A small audio captioner, trained from scratch.
Model: encoder arch tc_resnet, encoder norm batchnorm, encoder activation leaky_relu, encoder depths [2, 2, 3, 2], encoder widths [96, 96, 96, 96], decoder width 256, decoder layers 6.
Training: soap at rate 0.0016, batches of 128.
Data: trained on synthesised sound scenes: up to three everyday sounds over a background, 69.3 epochs.
Rows from block 3 of the audio encoder of a small audio captioner, named by matrix and row number. Rows with one number belong to one channel. Each number is 128 + 24 x the weight over its row's rms, rounded and kept within 0 to 255. All counts start at 0.
After each channel's rows are labels from the 100 clips, of 14976, where the channel reaches its highest value: "top examples" is what is common among them. Only what is clearly more common there than usual is listed. The data: synthesised sound scenes: up to three everyday sounds over a background.
# convs0: first width-9 conv (encoder.blocks.3.convs.0.weight, 96x96x9, each kernel summed), inputs 0-95
# convs1: second width-9 conv (encoder.blocks.3.convs.1.weight, 96x96x9, transposed, each kernel summed), outputs 0-95

convs0.34 [116 112 160 129 107 122 129 128 131 120 138 121 122 117 118 134 101 155 104 134 100  18 141 127 103 130 122 119 159 128 135 130 148 130 123 129  81  85 113 130 118  81  94 168 128 134 114 135 125 134 105 123 138  85 135  84  97 134 141  89 131 131 211 144 111 129  87 143 129 128 130 169 151 119  99 116 119 124 112 112  89 130 125 139  98  91 128 137 133 127 117 119 122 107 148 111]
convs1.34 [ 95 129 142 110  89 127 129 105 122 156 126 101 157 139 116 173 137 104 119 135 127 110 130 131 124 122 123 127 146 119 125 123 122 128 152 155 170 114 124 141 146  97 113 119 104 139 122 134 135 133 151 128 114 137 106 166 139 121  87 151 111  72 113 138  99 124 109 107 149 164 108 215 140 112 142 135 142 111 160 112  62 116 173 167 141  79 133 105 124 162 127 137 151 163  87 156]
top examples: waves; water drop

convs0.90 [150 132 158 132 114 125 139 133 144 131 130 159  76 103 145 142 113 131 167 116 129 100 134 129 140 124 117  96 165 164 128 116 126 121 110 161 108 119 123 166  90 155 110 144 103 109 124 153 132 108 102 157  93 128  95  93  97  65 116 144 103 166 100  89 140 137 147 135 123 131  96 144 188 130 163 129 155 153 120 132  98 170 162 139 149  69 133 121  92 123 116 141 130 124 116 101]
convs1.90 [160 155 100 154 119 115 149 137 108 177 150 108  86 103 128  79 110 149  86 141 107 141 164 105 119  90 146 121 111 133 116 111 160 130 105 145 108 160 168 140 110 153 130 120 110 156 141 131 153  96 110 145 118  95 148 157 130 138 204  80 122  82 127 152  82 167 134 144 154 104 115 109 113 121 143 104 119 130  94 166 121 135 118 147 115 134 139 101 117 132 125 117 105 113 128 132]
top examples: background: none; water drop; first sound: water drop

convs0.52 [ 97 127 147 110 140  73 191  83 145 116 105 130 115 100  96  84 129 123 111 105 129 136 153 130 149  94 144  80 130 124 130 117 136 133 132 117 126 126 135 128  93 138 105 140 125 157  91 108 119 175 105 112 116 123  93 153 124 187 157  91 105 126 107 142  78  75 121 122 126 111 148 129 146 135 116 108 119 139  98 107  71 163 111  94 151 116 136 132 109 118 109 118 124 113 113 112]
convs1.52 [128 142 132 149  99  99 147 125 105 135 143 112 109 122 154 130 109 133 116 103  86 136  98 108 139 112 116 125 147 119 113 128 110 117 125 108 144 147 130 148 134 156 186 140 145 137 110 131 133 172 155 106 132 108  95 108  91  92 109 133 118 117 142  98 120 149 101 137 102  94 157 150  91 123 138 148 130 121 175 138 176 103 172 142 109 111 139 105  71 192 150  98 125 195 131 129]
top examples: clipping; text has "clipped"

convs0.36 [131 131  85 136 119 109 120 159 137 177 122 114 105 172 139 130 156 124  77 112 153 159 135 158 156 145 128 144 141 170 110 153 102 102 178 128  83 130 182 139 117  86 144 115  90 115 128 117 121 127 111 142 138 121 122 117 140 129 113 134  92  82 138 115 117 185 161 158 104 135 132 119  93 118 143 118 113  94 130 128 171 130 141 153 116 120 151 137 138 135 173 126  85 149 161 141]
convs1.36 [ 95 119  88 139 161 143 120 126 104 118 108 119 129 138 112 113 123 125 129 141 150 134  84 133 101 122  90 165 126 127 165 141 127 130 104  89 134 100 138  94 156 119  97 116 120 139 116 131 128 106  83 130 105 113 101 121 128 109 122 116 112 127  99  93 116  85  84 150 136 123  80 123 133 129 110  90 137 118 147 143  73  63 139 156 141 111 110 141 175 124 156 115 103 158  60 109]
top examples: bird chirping; background: none; first sound: bird chirping; beeping

convs0.49 [118 109 121 118 151 112  92 157 142 128 107 163 131 166 112 108 115 126 140 111 129 202 147 120 124 115 172 121 106 142 110  88 168 102 115 135 121 124 170 121 119 137  88 109 122 108 104 126 128  75 117 142 140 133 150 121 162  94 146  89 118 159 131 170 173 135 133 116  97  85 151 144 100 136  84 138 166 105 140 127 128 131 144 111 127  91 122  97 123 116 123  85 145 157 129 165]
convs1.49 [121 101 145 165 125 156 122 144 143  93  75  96 146 120 169 161 114 123 161 179 108 116 128 111  94 139 148 103 160 134 136 132 160 158 167 125 158 103 163 153 132 129 138 136  90 124 116 133  96 123 108 141 161  98 105 135  97 155  83 170 106 102 103 132 118 137 102  94 113 116 117  93 109  89 115 105 113 152 122 125 143 141 111 135 154 108 162 149 147 137 125 144 143 126  70 118]
top examples: background: none

convs0.18 [122 171 100 129 115 114 154  70 141 121 152  92 136  86 137 108  92 138 144 143  94 104 126 108 121 169 150  86 165 136 145 105 121  51 152 109 130 100  97  84 128 155  97 133 105 127 123 138 137 139 109 107 157 140  99 142  87 134  92 116 135 109 125 137 142 130  88 137 124 146 141  88  85 138 134 109 104 109 170 129 121 115 143 105 158 173 135 128 139 147 136 113 128 135 132 138]
convs1.18 [ 94 133 142 122 141 122 146 177  84 116 136 129 129  88 160 130 124 141 112 102 139 140 189 177 129 121  94 156 104 131 126 137 161 130 106 153  97 173 154 102 124 106 167 120  87  98 123 161 137 115 168 103 118 118 180 133  64 121 135 125  82 149 112 114 136 124 144 158 120 125 135 119 125 152 145 131 102 139 109 127 128 127 171 134 131 100 139 149 163 128 110 111 117 117  80 129]
top examples: background: none; laser zap; first sound: laser zap

convs0.71 [ 94 116 136 101  73 108  88  89 130 144 150 115 108 136 158 142 112 113 127 103 117 100 124 100  85 113 136 133 119 136 102 132 126 137  85 131 135 129 106 121 119 168 100  93 144 107 130 102 117 154 124 126 153 139 117 108 138  64 110 123 122 143 132 142 143  96 107 117 113 117 147 128 127 159  77 128  87 110  90 107 150 104 139 128 161 125  78 145 102 197 119 176 134 107 110 134]
convs1.71 [107 168 123  75 118 100 132  64 120 182 126 143 136 143 121 148 120 134 139 131 127 125 157 115 139 128 109 140 138 171 170 159 111 130 128 152 109 112 135 132 117 160 100 128 164 113 153 111 148 142 144 136 126 127 131  84 106 123 117 120 102 162 150 107 182 136 125 121 161 169 171 110 116  84  89 128 148 109 100 114 163 178 114 108 132 140 127 148  79 138 141 143 152 141 108 145]
top examples: vacuum cleaner; white noise

convs0.32 [137 117 113 113 140 143  95 165 176 150 128 131 136 121 118 120 135 126  80 153 141  91 125 112 101 121  99 118 121 127 152 136 109 127 174 107 151 106 103 112 115 120 103 124 159 132 134 159 123 133 128 132  77 138 149  95 132 132 146 160 160 107 101 161 140 143  76 139 147 153  93  95 160 162 178 168  69 153 129 123  84 125 119 125 167 172  92 131 152 123 140 126 125 137 111 109]
convs1.32 [125 120 124 132 173 133 165 140 119 117  96 143 118 190  98 143 169 148 124 118 116 157 131 139 175 106 145 140 138 115 144 102  94 109  97 144 124 113 141 129 144 167  77 123 103 110 119 116 119 125 108 128 123 129 106 118 155  60 162 101 148 132 107 153 127 126 152 118 122 138 123  93 149 125 156 139 145  52  82 117 121 125 133 145  97 161 151 129 103  99 114 144 160 107 149 149]
top examples: glass breaking; laser zap

convs0.47 [127 123 119 114 136  96 177  91 121 119 174 130 138 189 114 132  82 155 143 130 131  88 136  89 191 107 106  86 152 121 121 107 142 123 122 111 150 122 134 138 146 135 144 138  82 141 151 105 114  85 129  93 104 153  90 131 136 103 134 150 157 101 146 124 155  78 124 186 155 143 129 117 121 142  96 149 145 151 127 123 144 124 152 112 131 125 151 147 132  84 130 101 130 146 124 106]
convs1.47 [131 152 100 125 121 125 114 128 121 131 134 138 115 138 138 133 146 100 104 137 158 154 125 121 120 131 167 114 119 126 118 153 184 127 107 164  41 122 127 117 128  83 120 165 127 165 128 156 124  93 104 115  79  78 167 149 142 157 122 141 145 171 113 100 111  91  92 127 158 150 137 109 116 107 155 123 164 125 107 123 158 114  93 101 120 139 134  96 137 109 145 146 109 141 109 166]
top examples: background: none; knocking

convs0.81 [134 109 155 145 116 150 124 156 133 132 142 158 138 126 159 156 133 116 118  62 137 143  98 116 148 169 125 102  91 168 135 119 134 117 107 131 133 172 158 114 115  93  93 119 119 127  82 156 129 192 112 151 136 118 127  80 130 118 114 118 178 140 171 142 113 124 103  90 101 110  87 110 135 130 128 150 154 132  77 122 129 112 131  98  92 135 108 111 107 115  97 131 122 111  90 144]
convs1.81 [140 112 136 124 164 118 160 155 131 143 107 167 151 166 140 150 101 101 126 128 109 157 158 110 122  91 122 121 165 100  68 154 124 125 118 135 137 102  96 117 110 136  80 119  89 132 129 117 152 134  86  99 133 119 143 125 119  92 118 107 114 133 137 149  90 144 147 109 130 170  93 118 174 116 123 158 116 141 132  97 113 111  94 133 124 130 120 139  87 130 190 157 166  99 112 165]
top examples: knocking; laser zap

convs0.54 [154  81  96  93 126 136 113 113  75 117 125 138 118 162 106 170 135  95 114 146 139 158 136 107 148 123 122 114 132 136 145 139 121 151 125 114  94 153  96  91 119 139 133 140 158 113  92 132 101 106 102 108  93 148 118 128 158 107 151 147 159 161  68 163 131 135 120 144  57 112 129 132  91 110 139 139 139 115 176 123  85 152  96 116  97 128 128 134 106 130 117 125 105 139 121  87]
convs1.54 [ 91 110 103 172 118 133 124 127 105 148  94 121 139 135 153 129  93 115 103 126 146 152 102 100 124 129 119 122 135 140 103 106  74 102 141 162 120 121  85 170 111 132 116 146  71 164 107 137 192 149 112 156 100 117 126 116 133 132 140 146 112 101 127 138 135 113 165  96 131 117 133  99 133 153  96 135 134 163 144 113 122 116 106 160 201 154 172 121 139 103 108 132 112  91 124 129]
top examples: background: none; coin spinning; first sound: coin spinning

convs0.69 [134 121 146 107 161 104 120 152 146 178 132 133 122 136 135 123  84 132 137 108  98 126 119 103 101  99 135  97 138 159 132 126 155 143 145  89 158 122 129 121 112 113 129 131 140 139 160  66 129 107 168 110 105 141 113 174 116  84 113 143 109 128 152 114 112 155 121  99  94 194 147 194 121 179 148  94 121 108 163 109  96 139 125 120 109 135 155 137 162 146 121 103 134 118 132 140]
convs1.69 [132  95 146 147 145 122 132 134 137 115 180 137 162 136  98 122 134 141 123 136 187 146 127 142 145 116 119 124 110 133 163 120  93 110 117 156 125 164 154 107 144 158 141 128 131 139  65 163 117 143 144  96 159 159 152 133 147 166 104 100 125  95 144 142 128 182 150 182 122 108 143 121 111 135 134 150  85  51 140 124 135 109 129 101 142 122 117 113 126 122 142 139 110  97 162 154]
top examples: thin (high-pass); hammering

convs0.44 [119 113 115 147 103 129 139 122 129 118 160 138 102  66 121  97 128 122 137 118 113 166 114 125 134 119 142  72 123 153 113 132 137 116 128 148 150 150 131 112 175  60 158 150 112 117 138  96 121 141 132  94 118  91 186 144 161  85  95 110 139 154 114 145 157 170 167 134 173 140 117 124 141  94  96 118 149 121 109 129  79 113 111 143 117 135 118 106 116 127 100 145 139  90 143 112]
convs1.44 [119 140 113 116 122 112 129 148 126 117 137 116 136 117 126 153  61 134 148  98 123 106 118 145 157 119 159  69 162 156 115 108 110 113  87 139 108 144  69 124 149 131 101 132 114  92  97 125 135 103 115 152 146 179 141 127 133 149 118 129 140 132 117  90 103 112 111 126 120 133 140 121 171 131 106 150  71 119 132 141  93  89 131 159 142 104 165 177 142 137 152 145 183 137  99 124]
top examples: thin (high-pass); crickets

convs0.50 [100 142 165 168 128 134 118 154 123 123 107 116 124 183  91 126 145  89  88 130 140 120 150 120 111 105 154 136  86 137 161 140 111 125 124 141 118 132 121 140 151  70 101 150  96 173 122 101 133 109 151 126 132  87 147 148 103 133  80 128 110 148 143 142 103 137 123 102  95 105 121 158 135 103  85 114 140 134 106  88 125 164  89 125 141  87 121  79 135  93  91 116 123 102 133 139]
convs1.50 [ 86  66 114 102 167 138 124 154 127 116 145 118  78 127 131 153 126 137 112 162 169 124 176 116  89 135 105 165 106 148 104 120  93 156 143  93 100 118 130  91 159 130 176 120  94  90 149 138 128 170 160 129 185 128 124 134 164 131 119 113 116 108 132 129 143 114 116 110  89 122 118 125 131 142 151 151 157 125 173 133 112 126 110 133 168 122 118 117 100 151 116 139 145 146 108 140]
top examples: clock ticking

convs0.5 [108  99  84 113 110  96 107 114 101 136 115 112 124 129 113  95 116 131  94  86 160 114 115 170  68 113 156  96 127  79 123 108 124  90  95  86 149 181 118  94  82 104 108  91 140 118  99 130 132 165 109 103 149 141 148 145 142 145 152 149 118  96 132 128  77 137 134 118 107 117 110 135 132 107 143 107 123 128 101 136 139 104 130 117 136 130  99 141 131  91  90 118 126  96 109 143]
convs1.5 [140 184 117 124 127 126 139 121  81 111 137 116 115 175 137 112 137 107 150 147  94 126 138 106 115 151  98 152 135 130 156 158 146 125 155 111 132 138 103  92 110 136 150 104  90 140  59 149 175 144 130 133 138  93 152 131 146 120 118 108  93 118 118 142 118 123 124 152 120 138 123 162 166  85 120 100 127 142 141 142 133 126  81 112  74 139 141 176  98 144 141 168 117 130 130  75]
top examples: muffled (low-pass); sawing

convs0.83 [135 127 164 100 124 157 131 108 162 150 106 133 115 136 105 142 153 114 128 179 120 131 148 131 137 165 124 120 118 151 137 112  93 175 104 131 114 147 120 119 140 182 124 125  88  74 109  92 187 114 153 117 161 144 111 111 151  96 138 118 176 125 101 112 145 157 118 122 122 165 152 128 130 186 136 102 124 172 119  82 126 101 112 144 116  97 134 133 112 157 111 118 104 124 145 153]
convs1.83 [ 89 148 121 128 158 112 111 125 115 161 161 117 100 104 113 116 150 162 113 116 160 130 143 120  93 110 177  86 125 144 115 135 113  83 114 153 129  92 173 162 157 105 144 136 165 152 112 145 114 148 133 122 117 134 103 140  81 118 113 144 132 142 111 100 123 116 150 151 104 131  84 104 158 113 150 133 179 135 160 119 111  88 126 110 144 173 103 140  99  95 128 165 145 116  84 142]
top examples: footsteps; knocking

convs0.8 [151 146 137 109  96 118 130 174 154 135 145 136 183 155 124 158 144 155 129 117 151 152  95  91 134 112 109 162 130 118 142 118 141 147 129 127 128 178 164 119 160 123  84 125 146 166 119 179 138 169 155 150 130  72 157 102 140 133 117 144  98 113 150 100 115 136 129 104 145 144  82 142 166 146 176 129 153 127 114 122 167 138 161 135 104 106 133 108 111 111 102 136 152 112 124 102]
convs1.8 [112 132 151 125 142 127 113  93 139 106 113 126 106 131 129 158  94  97 152 128  96 141 161 123 111 143 102 121 105 117 156 115 122 153 118 123 111 104 123 106 162 102 131 116 123 149 101 100  92 105 108 137 154 107 109 177 111 157 117 145 116 100 131 167  90 180 120  93 145 150  70 101 137 177 156 136 132 155 140 111 107 118  69 104 159 145 118  82 101  90 119 153 126 139 129 152]
top examples: background: none; barking

convs0.55 [118  88 119 129  98 126 138 130  98 125 111 109 107 125 107 123 144 162 147  82 114 148 136 123  80 136 158  63 126 157 139  84 135 108 121  99 112 142 154 111 159 167 117 113  88 140 160 140  85 161 145 136 114 118 163 165 153 129 132 121 118 152 139 117 112 143 129 141 139 173  93 114 142 109 107 142 123 156 121 142  73  96 178 155 147 125 159 158 121 119 128 144 135 122  83 109]
convs1.55 [135 156 180 130 111  91 157  72 129 159 140 140 129 151 133 123  72 145 140 130  77 129 127  91 142 121 124 108 147 104 122 134 127 119  90 167  92 121 122 140 132 167 131 154 156 109  86  96 102 161  89  97 114 102 125 135 108  99 133 156 145 136 128 114 110 134 103 174 112  97 148 111 149 136 137 140 133 114  99 125 123 155  71 106 102 137 104 161  98 152 132 124 114 125 118 158]
top examples: background: none; water drop